Weights of a small segmentation model.
Training: 8700 steps, held-out accuracy 98%.
Rows from block 8 of a small segmentation model, named by matrix and row number. Each number is 128 + 24 x the weight over its row's rms, rounded and kept within 0 to 255. All counts start at 0. Numbers have three digits each. After the name is the row's rms in percent of the matrix's.
Before each channel's rows are labels from the 100 images, of 14848, where the channel reaches its highest value: "responds to" is what is common among them; "peak at" is the part of the image that holds the peak. Only what is clearly more common there than usual is listed. The data: single toy objects rendered from many sides on busy backdrops.
# conv: 3x3 conv (model.decb.0.0.conv.weight, 128x256x3x3, each kernel summed), inputs 172-255

responds to: from below; candle; lamp
peak at: centre
conv.82 103:084174161118138113111123116148141108122144088128112122145105119074111124149100107127115162087067166170173125130103189123163098155140050149146141105139137226120138132121182077108140147106164119143152129117051204174167143150158118153131119159159157107130

responds to: rocket
peak at: centre
conv.39 098:087116116125080151135150106080066114107076111155115143136132128116117121124121120115104078109151080173124169080111150159131141179157115152146142169101203163130127059153142135135126149103120133159119145137136143112142140098139160128117127131144077131150

responds to: flower; ice cream
peak at: centre
conv.124 109:103141098162126136054158121111133183126162145113109161139139153155101147159110111145134124201092154093207174155175149061121084157127185153147066181134134121164133099102098132115136120154132163101163192164157056112060130118169143125097104146139143140099

responds to: barrel; house
peak at: centre
conv.67 091:125150138102103108138138110107108127161130160141087156118190111096137076108091164113162133126111133149116064098129123112175153090119162160142124088087130126130141125075069069075090109177131151122108109145192157097176144137130130099116129115198130119087

responds to: flower
peak at: centre
conv.109 105:144119121139144145132117143134142148135092159103168172135135100124126122096150134094188132151154137085142160172109165185104124096105133142150135159087092139200146117134131060062094136118160164134111130122139137097096113163127171102151151119158137074123

responds to: house; barrel
peak at: centre
conv.75 098:152096092125153162147116127145130174143168109149097124103178132127118127102100125145157105114136134141120131100144172094098134101117170137083155146129121089126122173117096124146173163170148126146110133123121142130087089160114200121162104115157133143171

responds to: arch
peak at: centre
conv.36 103:113048113143103106116152103150140157143097117105114122150115102117142064107088120086102167142171127142110112137102097130128113171119181113109140147159093124151118158091194138132083113097108133151148117126101112164178120135121125133107119097134130125150

responds to: rocket
peak at: centre
conv.3 088:110113130091135125136117116137114154134065112175129107152134130129132122119132157097142155155170153137143123128140133150093137125128078098135137131108146174098114084140155140176122172113097129125119176132134122087139149097106133112156121166095160130091

responds to: rocket
peak at: centre
conv.127 089:129104158105104097104140120094162133132076098126138109111117109147099137136119132116139150096122150101177134140167127103127112169120080158143104097173142121134094154091134152121200180147121108136148143108159084178055159147121091107178078164183173156116

responds to: level; trophy; ladder
peak at: centre; middle left
conv.83 089:103138091126104152133130156103133146146149129144093125093111116121124116133158139164149086120136077123063126137157140107121142135130141191129164098107117126097110126106132135101135110122119143136137162119129138147124109145143171157192126078119137093176

responds to: robot
peak at: centre
conv.126 085:133135076177108148100179147110116171119126131105126152142171105130115177144131135126122144164067084093149142146151115147127111169092161177134132157112123112122088136150132119111188171125181156147073181133181144121139126152117148138155126051121118125165

responds to: arch
peak at: centre
conv.55 087:119056140150149156125094146154140148129147158120134173149048074171143094128131126140111158111119112104114106144073135091144112140148120127107175139092064132107103104149140086156094123138108118102193140144114140137151091149148108138127125143112096111134

responds to: mushroom; umbrella
peak at: centre
conv.104 110:153133131118078159123104135141141138135125114114126031058145148145144121154117151122161142121086145082170083122209100154125140128146108072097143120136145104129167187101112122163144119116093119101091107122199116119128075167093069143184131133123223162153

responds to: tree
peak at: centre
conv.35 094:163081069077189120125121113098106145122116146141110084142226111132123131091105148133129113157111113142176164081152103114141112153110087145115114175144105119151145104116148134137089122116089141104089123129153119127107112148090147135160110095197112100148

responds to: lamp; from below
peak at: centre
conv.70 104:108102129113109113145114112119091060087098099090126108128120100131118097122083078128161120112101173199163118152142166115186149093130149140133174146111114149170116159126105133103128188171151110152174110097126097193135129145119155175132134122110132095155

responds to: house; mushroom
peak at: centre; middle left
conv.32 097:148142156157148198115119165160157131118144106138137127092136090122135125167159082105136125129149142110101086121130099132105133137149127100122121142125111094134140096184096137153122139126136133140096155115156134110087159157116093102100105131139079137108

responds to: ice cream; level
peak at: centre
conv.33 098:166101109130108092131124181107106170161132112156144125113126114114112168095129175124100100115132101128103109140165054118120120072072128128128107159161167110088159092084098119154085068130108130110151141130163048087102140124152118099158135147156112151094

responds to: airplane; flower
peak at: centre
conv.57 104:170129139083102104139110129152103130165100130150191130133078141124151113171181125103108103106114127128080122107111110161143128136125132057067131129102173129124135115132122179112093117079113146112166114092142151125145123175107138111101125118131119153125

responds to: truck; house
peak at: centre
conv.119 109:168132115138154134136197115116165146131098123108115091129146076118128065129147137097082085093169168109091146134158133152113136150137150119160113087115105130104107138048146149120147135084123162136121110156139145134121158132134126071096105125177124140087

responds to: house; pine
peak at: centre
conv.34 108:148123066109150137117160096124085172125126142131106096123118073222096097150076109210130112137119118163126132125088086070177147160116109114124149159132090082163112077130078110078079162141096154117162133076145090123132122178119148117134133182162127104125

responds to: from above; umbrella; teapot
peak at: top centre; centre
conv.28 101:123144160124096150145071124147148085104102110109119146117181146086144074142128118101103131064186131117112117125177141154125150107094096100112164126142144099094106130094136156149126148131177092124079102141128146128126090072085144130154101145107158104171

responds to: ice cream
peak at: centre; middle right
conv.10 078:143120101156136163110143105116161163067118186054142120115126122104124165164128101087158106155106122070105145112149142123098051087140148134091107107107100134171149143135138129138162130077142133119131124107163147155076143155101156158160155144156178117146

responds to: truck; car
peak at: centre
conv.73 113:164136111126220138141149154120138048118119127107145157115105120115114147085180129117067062129162092127141178127077144116125068142140167187149095167147089126124114113143153140100132106090160112164078081136081101132127132129123179111154122079134098114148

responds to: arch
peak at: centre
conv.50 092:116101125146087072144090121133157195139135140144151168178074087120122125132108121089149173142140060121102098136117115142093116097124152091115136133132116137125127098135159108137072098133127144110133133080134142116114053094136098141110159116116122084093

responds to: from below; mushroom; umbrella
peak at: centre
conv.4 093:168137140121179140148160133119204097105124097118178103092127076115093110106142107121104119130142123145128129137144134126091130144115161107149085112120137136089118156089146147104120142076115089124110141103146130111096119115099124170134125062122173157130

responds to: table; arch
peak at: centre
conv.9 106:142098069121097115187125151142098169139204128154101125123121138120161125111094154161136123123124063149059110084133103156108180132105117121137155080077108107078119141149137129167138138144105176144137144109128144145152168140128107162113162129111079099123

responds to: dog
peak at: centre
conv.68 094:163129140150135140125184112097113136142154120118067095118096129111133134134097140105146113142169121097113121118109154146147101171192099155146106147078073110110124154138131146139123139110111131162103113163103161160159204088156201153118109126126116151114

responds to: rocket; from above
peak at: centre
conv.59 099:076116143111119121120125095110158141109115110138143138135116174143145152148142124085094152122100108090114144117129077190052117127105163119138094078099172151130071129100166171152135116120141128087105122151118130142158111138129107132106126110095109155177

responds to: house
peak at: centre
conv.72 090:178119103107115082142139099101118194176123149150126095110193089125133087115106164145126085144088111154129109117124073104143118124131120122100076112132107155114135105083099114111092085130102123110104122106185118114128127150145121103134089081218160095063

responds to: arch
peak at: centre
conv.81 092:160072118182129144168164134120130120095121133123101130143115130104157111142161140137042185105151106130121073183105131139140133102107135134192153117196081136135159155069120126179123124130149162117106067173098119138136092131137105120164163101158108100136

responds to: barrel
peak at: centre
conv.120 122:064093096123130132136149115113146196130185104161111139125099103123063148133132135142119106144121157132088146139177170102148143113095186173143154162138134113139145129139078086129168123153085131163162173135112099110114114156187125071156101131145170112113

responds to: ice cream; tree
peak at: centre
conv.24 104:160146115161123087114123094127178116119118135129123151110133106120116117140105130105144131172067197097197137157161150110147079084128134112112113091119130122104157151100078119121157095117139109076130136190167117081095110077120113146146092116167144219107

responds to: snowman; duck
peak at: centre; bottom centre
conv.41 100:103175128142100125062154118151136087167191159076078158150110158155105140138131130129125115150155110067148138141139185087113099154110125128166115134149122078143115139149100158104163125181121116095099098121099089149129106120086144075116137151088175098055

responds to: ladder
peak at: middle left
conv.79 096:162141162146141129136102118072082129123183084139145117104104109153145131142118133171141130156128136093154098143136170112139178139117074124141144159164110084165130130141108123092097144192054119124127134145103145116098116098173165138109106137117147152098

responds to: dog; dumbbell
peak at: top centre
conv.6 113:112100119124108121074117143123109109162099110069115099170118164093117135119151163133108115139151149074145133155117129103130091142101116143142131106096095094134099172087142143116129107106095114083117113115122130128117146121145122105155086143118209136136

responds to: dog; ladder
peak at: centre
conv.87 105:100141096148122094131147099100164103152104161123134093135115141148114154175158122078080124152146159093095159143079086197068102142098095160145114155123111090143118127105108142089168111114128141102111117144104118164162119097111151126140113123109104123119

responds to: snowman; rocket
peak at: centre
conv.71 088:121152143078072055089154100145082166095130096126125169156100161140174140162126115109155149110104159118202137141149226136175072094141116143176099175107145175176122121128157153107124132148095147123110111094125119191106126145173203167137090145091133161113

responds to: barrel; ladder
peak at: centre; middle right
conv.103 103:092069075128133123156107139124123167101162105132129089106120088113035175118142134150117102113069125161136101169209059098144144116091148163142152139110149152098143112120097078139169119101097122160144176162116121140117103151153128093213147130153131107138

responds to: ladder
peak at: middle left
conv.11 095:114149111090127119114132179136116108109139139103124098110126090155106112137157131112110109112124117093138110057148116109152126139129085146091076150070102090150111127121082119119160134099091123124121153153119116121121137151103113091136101081185137117113

responds to: boat; bottle
peak at: centre
conv.23 103:108191163128133161103082101159158078148087114172104151123128101147118063183101130137153135150176137151113097116123087124088192146134103096134164118129127121127091077135111113144138148126107125095145140100151119151078098094127111102093117140133104102117

responds to: level; hammer; table
peak at: centre
conv.90 100:139149087132193065181123136165146128114107160157146157117166138111106133138140117131129085120097189155128143143149088163128121081123152085144172153168108111140132156112073136111188160164154106092087115158136112114111117132110124080162162112135107149132

responds to: arch
peak at: centre
conv.16 106:142115124084170150111107148117102123114146103117141128158087157107174158128179119111090162090204091127135100083080160105137155131110123140155096138119139080181127137146175134086056067116142088113118101156099105155137128118120165137125147109142116138119

responds to: from below; snowman; barrel
peak at: centre
conv.118 093:148112132126127138118136160125111182135162165141051131117086106157114166173149140141116071133143126141123081132164133110179146146124120166170106159029094099108093105122087116079076110161097163140141192169090102124134080133199124102146142132169144151078

responds to: mushroom
peak at: centre
conv.116 091:158114079124153099129102107107163115109071089099149077130139150132160120132152111077130152087081154130134136151147125114093104110144094135118139068116107136126127172055165131111107128110131162067138070138145108143106052140115139143118105167129108138135

responds to: rocket
peak at: centre
conv.66 097:083119126132171111048146139079082137087172097120100117141153140119114146126135093127125167139085102134122143125111120028076088163134124146149127126147139120172129121153200150179068143151099152113092142129111131135144097105123144127126125137125128117143

responds to: car; boat; sofa
peak at: centre
conv.48 099:131086074130124175148068109149119108116107121131182122120106119117122095128120168130133110093121086103087152131132103186100180166158097113074151127138134134119120104145122103156184093092100137123131073058132139065098144114112116113143111133111130136147

responds to: ladder
peak at: centre
conv.1 118:110147130133117127165086144122122084139126125112150093102145126109131121179158136131098080110118141132087150122119044179099088162092123105096138123137147123104085154143106191125185164100116103165107114120132143119156134149072081129114148082075114114134

responds to: from above; snowman; barrel
peak at: centre
conv.54 115:145098116147127119141047087123168082129119140095167153065128149085160065113108129103150154131125179105139197131143175156101121088154178156076145151122187124172155115151152142141134141157116120152176097094118106096145138090114147135188093104105135141147

responds to: rocket
peak at: centre
conv.111 108:117094095105113101135093097123072130131083129099126123111103147161133117156132114111080147066146102102110124141132123116113142140133119116156150066114141151157094122105131110108123131127099143088129115111139102165098102146111159094097125120138085131139

responds to: snowman; level
peak at: centre
conv.29 093:151144105142178150128132071101137119100151083144135097114110131111090092110077092190125137148119127115156133147098186085152138109087112145166095151141115123102135131102099160127152108172099158103126118145096088109099149079122140100117126147116123068064

responds to: from below; lamp; pine
peak at: centre; top centre
conv.31 102:127102136098136121177134117119100198102149091165122125125102071142188142123161172128096143134111151117086159131120130119135136130091154143105147194144071077201121135107113141119123099128086111168105143110147149139154139152160144093147131155158104161126

responds to: tree; lamp
peak at: middle right; centre
conv.64 093:121095103124177111130113117130145073096114109087127068114071083083123105155132152111113120107065140136124134183120084096136083122116138156117167125115107119133098089136138144146118114086076116143164142099151100168183100096159132153127106113096128155120

responds to: pine; from below
peak at: centre
conv.107 098:144100032114128134137141116104129156127144107146163109137106107152048120137156121132108104122154131155152163164158129142167097145122167133118141243126120106169173112130089127093129124111170128158115123124142113103135155170136157129173082138157141115156

responds to: bottle
peak at: centre
conv.47 102:139171137129112178066099133123136078136171215111058149126073137160141127160126080126160162163150121073088098097135149099126100139153121131120134118132113112197140150174154129151137172143109128127089116142115105154148150064130143094112132122083080105111

responds to: dog
peak at: centre
conv.93 115:118109133127071088133142128097144104151152146118114063149081200080072146152160142138080091129162099127142124107152145138154096150107097149158128125137115099095147143126136170139145084129114109107110064105090132125139148135141160181105135121100150125115

responds to: arch; table
peak at: centre
conv.112 109:136106127131132139128095131117141156088100120087078140175114103133127118146099053142153142146121125165129097119103092088103122142123118100132136139166111122190129176131190089118122169102132122144126125126057140165176055138124109144128150103106135098162

responds to: mug; barrel
peak at: centre; bottom centre
conv.84 106:117104176109174159095139135109108133152162093139139093111158182106112117112125154137134160100139111150071100107102098142121171162108142184148164047105156138087118107163161069138130131129167152103143146132135108136174075159104151145137169131113072145133

responds to: trophy
peak at: centre
conv.20 107:121139093171067110126147145172153096140097138095090122096088109125114140159117080118117063094142080154155139144102196118134104173124127143175157166112119134112133094129158128120184104087152173162148137122122155172137134115100201190134132090066097099100

responds to: dumbbell; tree
peak at: centre; top centre
conv.52 093:128139116149144156127062141095151062148112126129157167132118121108141129123125132089153085111141154121153124165115133100101114123131117171104116123100129104134115111127132085084140119134101103110129103104120155095109136098147087110142164178137126137163

responds to: from above; lamp
peak at: centre
conv.42 093:094132141113134115098128091118087145116118105128074132120160179126143085083108130127155127170079202165133174117114197100118116127174178089102130179148119116187111115082133172059094132167139128125139149109164078129101103144110129092109081160120124130112

responds to: sofa; barrel
peak at: centre
conv.12 106:138131136128170123185086157170146071111184109129129145116109103123114128095141139149132139063143137170142189139166155155163175137135137181141181147126095097126153121199136112159145158134157108157153105134063140089160126121140134089140167150124112113159

responds to: robot
peak at: centre
conv.78 106:112098096149139131154112158125077180134164187137096148100121139169126148125099115163144148156109089124078151129080116084114117120138158122090149157103093104112051118136122128144143125134135138173167155127185089094105165142129112137095124114136113105100

responds to: boat
peak at: centre
conv.62 097:139097123133157157096089142154101125065126052113134093117132144092136088091113107130174116108140135110138119094072139144118168172120118085138165102090176108114106110161139105145108190150089130116116155131138130106104104094143107153091119096121113105136

responds to: chair
peak at: centre
conv.44 098:099060148108125118115142129174107115116137107092137114108103114138111128123172122091049145101131099088105129167127129095115108072037148142183134151150178144129084134091101154151152143155094137173105136132152095178132149058079158158145087116125083074099

responds to: airplane
peak at: centre
conv.58 113:140131143119065115141073109149120117140115098105146067132102123058126113138131164079075173121146117169097103113126094145128145133114097056104140069158214124110149145143133164179127133131038108133129128100133129133138132113119103151104126119099109112087

responds to: pine
peak at: centre
conv.94 099:092105129128099107145164143116071158059146143140106095152137129161132164167139169143096167158109166165124141136141106174128138166134120104133157157136155131174111074137109155101082125138063165094147163149117125123197095158171118107127101165136108146121

responds to: pine
peak at: centre
conv.105 098:095098129125094131098080078131133126079104098117184139121123121107155100135129138111118188109140190183126151115138137150159100165141103094087147175164159167148128124107122136089097174164164106113159108073150118131131115200139122124156108137140137134159

responds to: house; level
peak at: centre
conv.38 093:093147135143073103142119113138124135204047197162064157140133143116158093133103161098134127117149129152123131105070149135108121072132116130149149099084095144139087120061134054088118137106152154144146092151178125128125183141155176132102135141178108147110

responds to: dumbbell
peak at: centre
conv.100 103:145089156188128161095152104119117121090149116098150097118098134130118114133136113153077104070161106168149120106102137066120096149121113146101076123110151146131099116118120137095109143085101110140145075122129165154132149101127109138160117116153179061128

responds to: from below; barrel
peak at: centre
conv.113 110:129138121140140119119123113092136142136110144090090079128107073177159102167105118121120131141089124154132112155094134077161119117131131139123157145138035093184124146128146160084096136126106122137155091089118124144162126170162145136129145129159184109121

responds to: hammer; duck
peak at: centre
conv.102 086:139139071107081116129137104146123089118119170124148137106106127138137165166130144136119100158073118121152157127107109163152160116103086132125136124091109110139117119145082175201166056158092079122096093132148108114165125091104142079140126139119096100134

responds to: barrel; from above
peak at: centre
conv.60 109:101122074142073142158151122132122089127197152116119137129110119166089105164121138159105154136143128170123137138184126140179161183143155120118153190177132074164178086162125165143112128153086140146157123120041116105144106112118107116143122136124114084126

responds to: level; mushroom; umbrella
peak at: centre
conv.80 088:110118110108112128166080089084122139119058151117137101140118122148168107133135101154148110097123125169145183120119126151124087135159074097104136078121128115141078174101097110107131115099075138101091084127156144127131106207119115088143125174133135127172

responds to: from below; tree; mushroom
peak at: centre
conv.14 110:121158136140131124110127163127102148137115148097135103116133089133147165140161135098127099156065153096152137124147100135150091137119133124109127120108098131110123149116093141066126124109137128081110154164144153131133064158115123074135141089158181153112

responds to: table
peak at: centre
conv.30 109:092094119107131085108130161092072162097085117115036054152116158128074167135134098117154122133123065098128096111137116140059155148126072119198139093070145114167120153101127121158116158082045142135093158128111120129113125129156107130083111148096135112105

responds to: barrel
peak at: centre
conv.61 080:075118140149136153116112115150131139100161113188044132100086159115172137124120116137148107130140119122143108129141132132153141101147092140108128138120144149075153130124077085098179166142121122175137141130116190122141135131177131165187123077143129156146

responds to: boat; ladder
peak at: bottom centre; centre
conv.110 104:151099158104178195131088130185130169120153112118158124065131117087122101152118103124168150153149155084100098130119115162139162106111167107097166153130144138098110122119128106167157135143118131171133156158145142134139084093081115136153107110107133112143

responds to: umbrella; from below
peak at: centre
conv.25 102:083116073117093147114120107139131097139128117138124116112138129108099145156122096156135152126069083169119121124124153157150122087118118172131188094121116161092051144175131122188138183121171133140117124103141191128151109145137103161130151116097169059160

responds to: ice cream
peak at: centre
conv.74 105:121104156168078114112148181111122141138174149128138138154140168127096134109143109153131145109112103172165099128152103117149119108108099126125107090118151105049113082146108166093109122206124152127122110147126116085152137173144125152121158138127139111092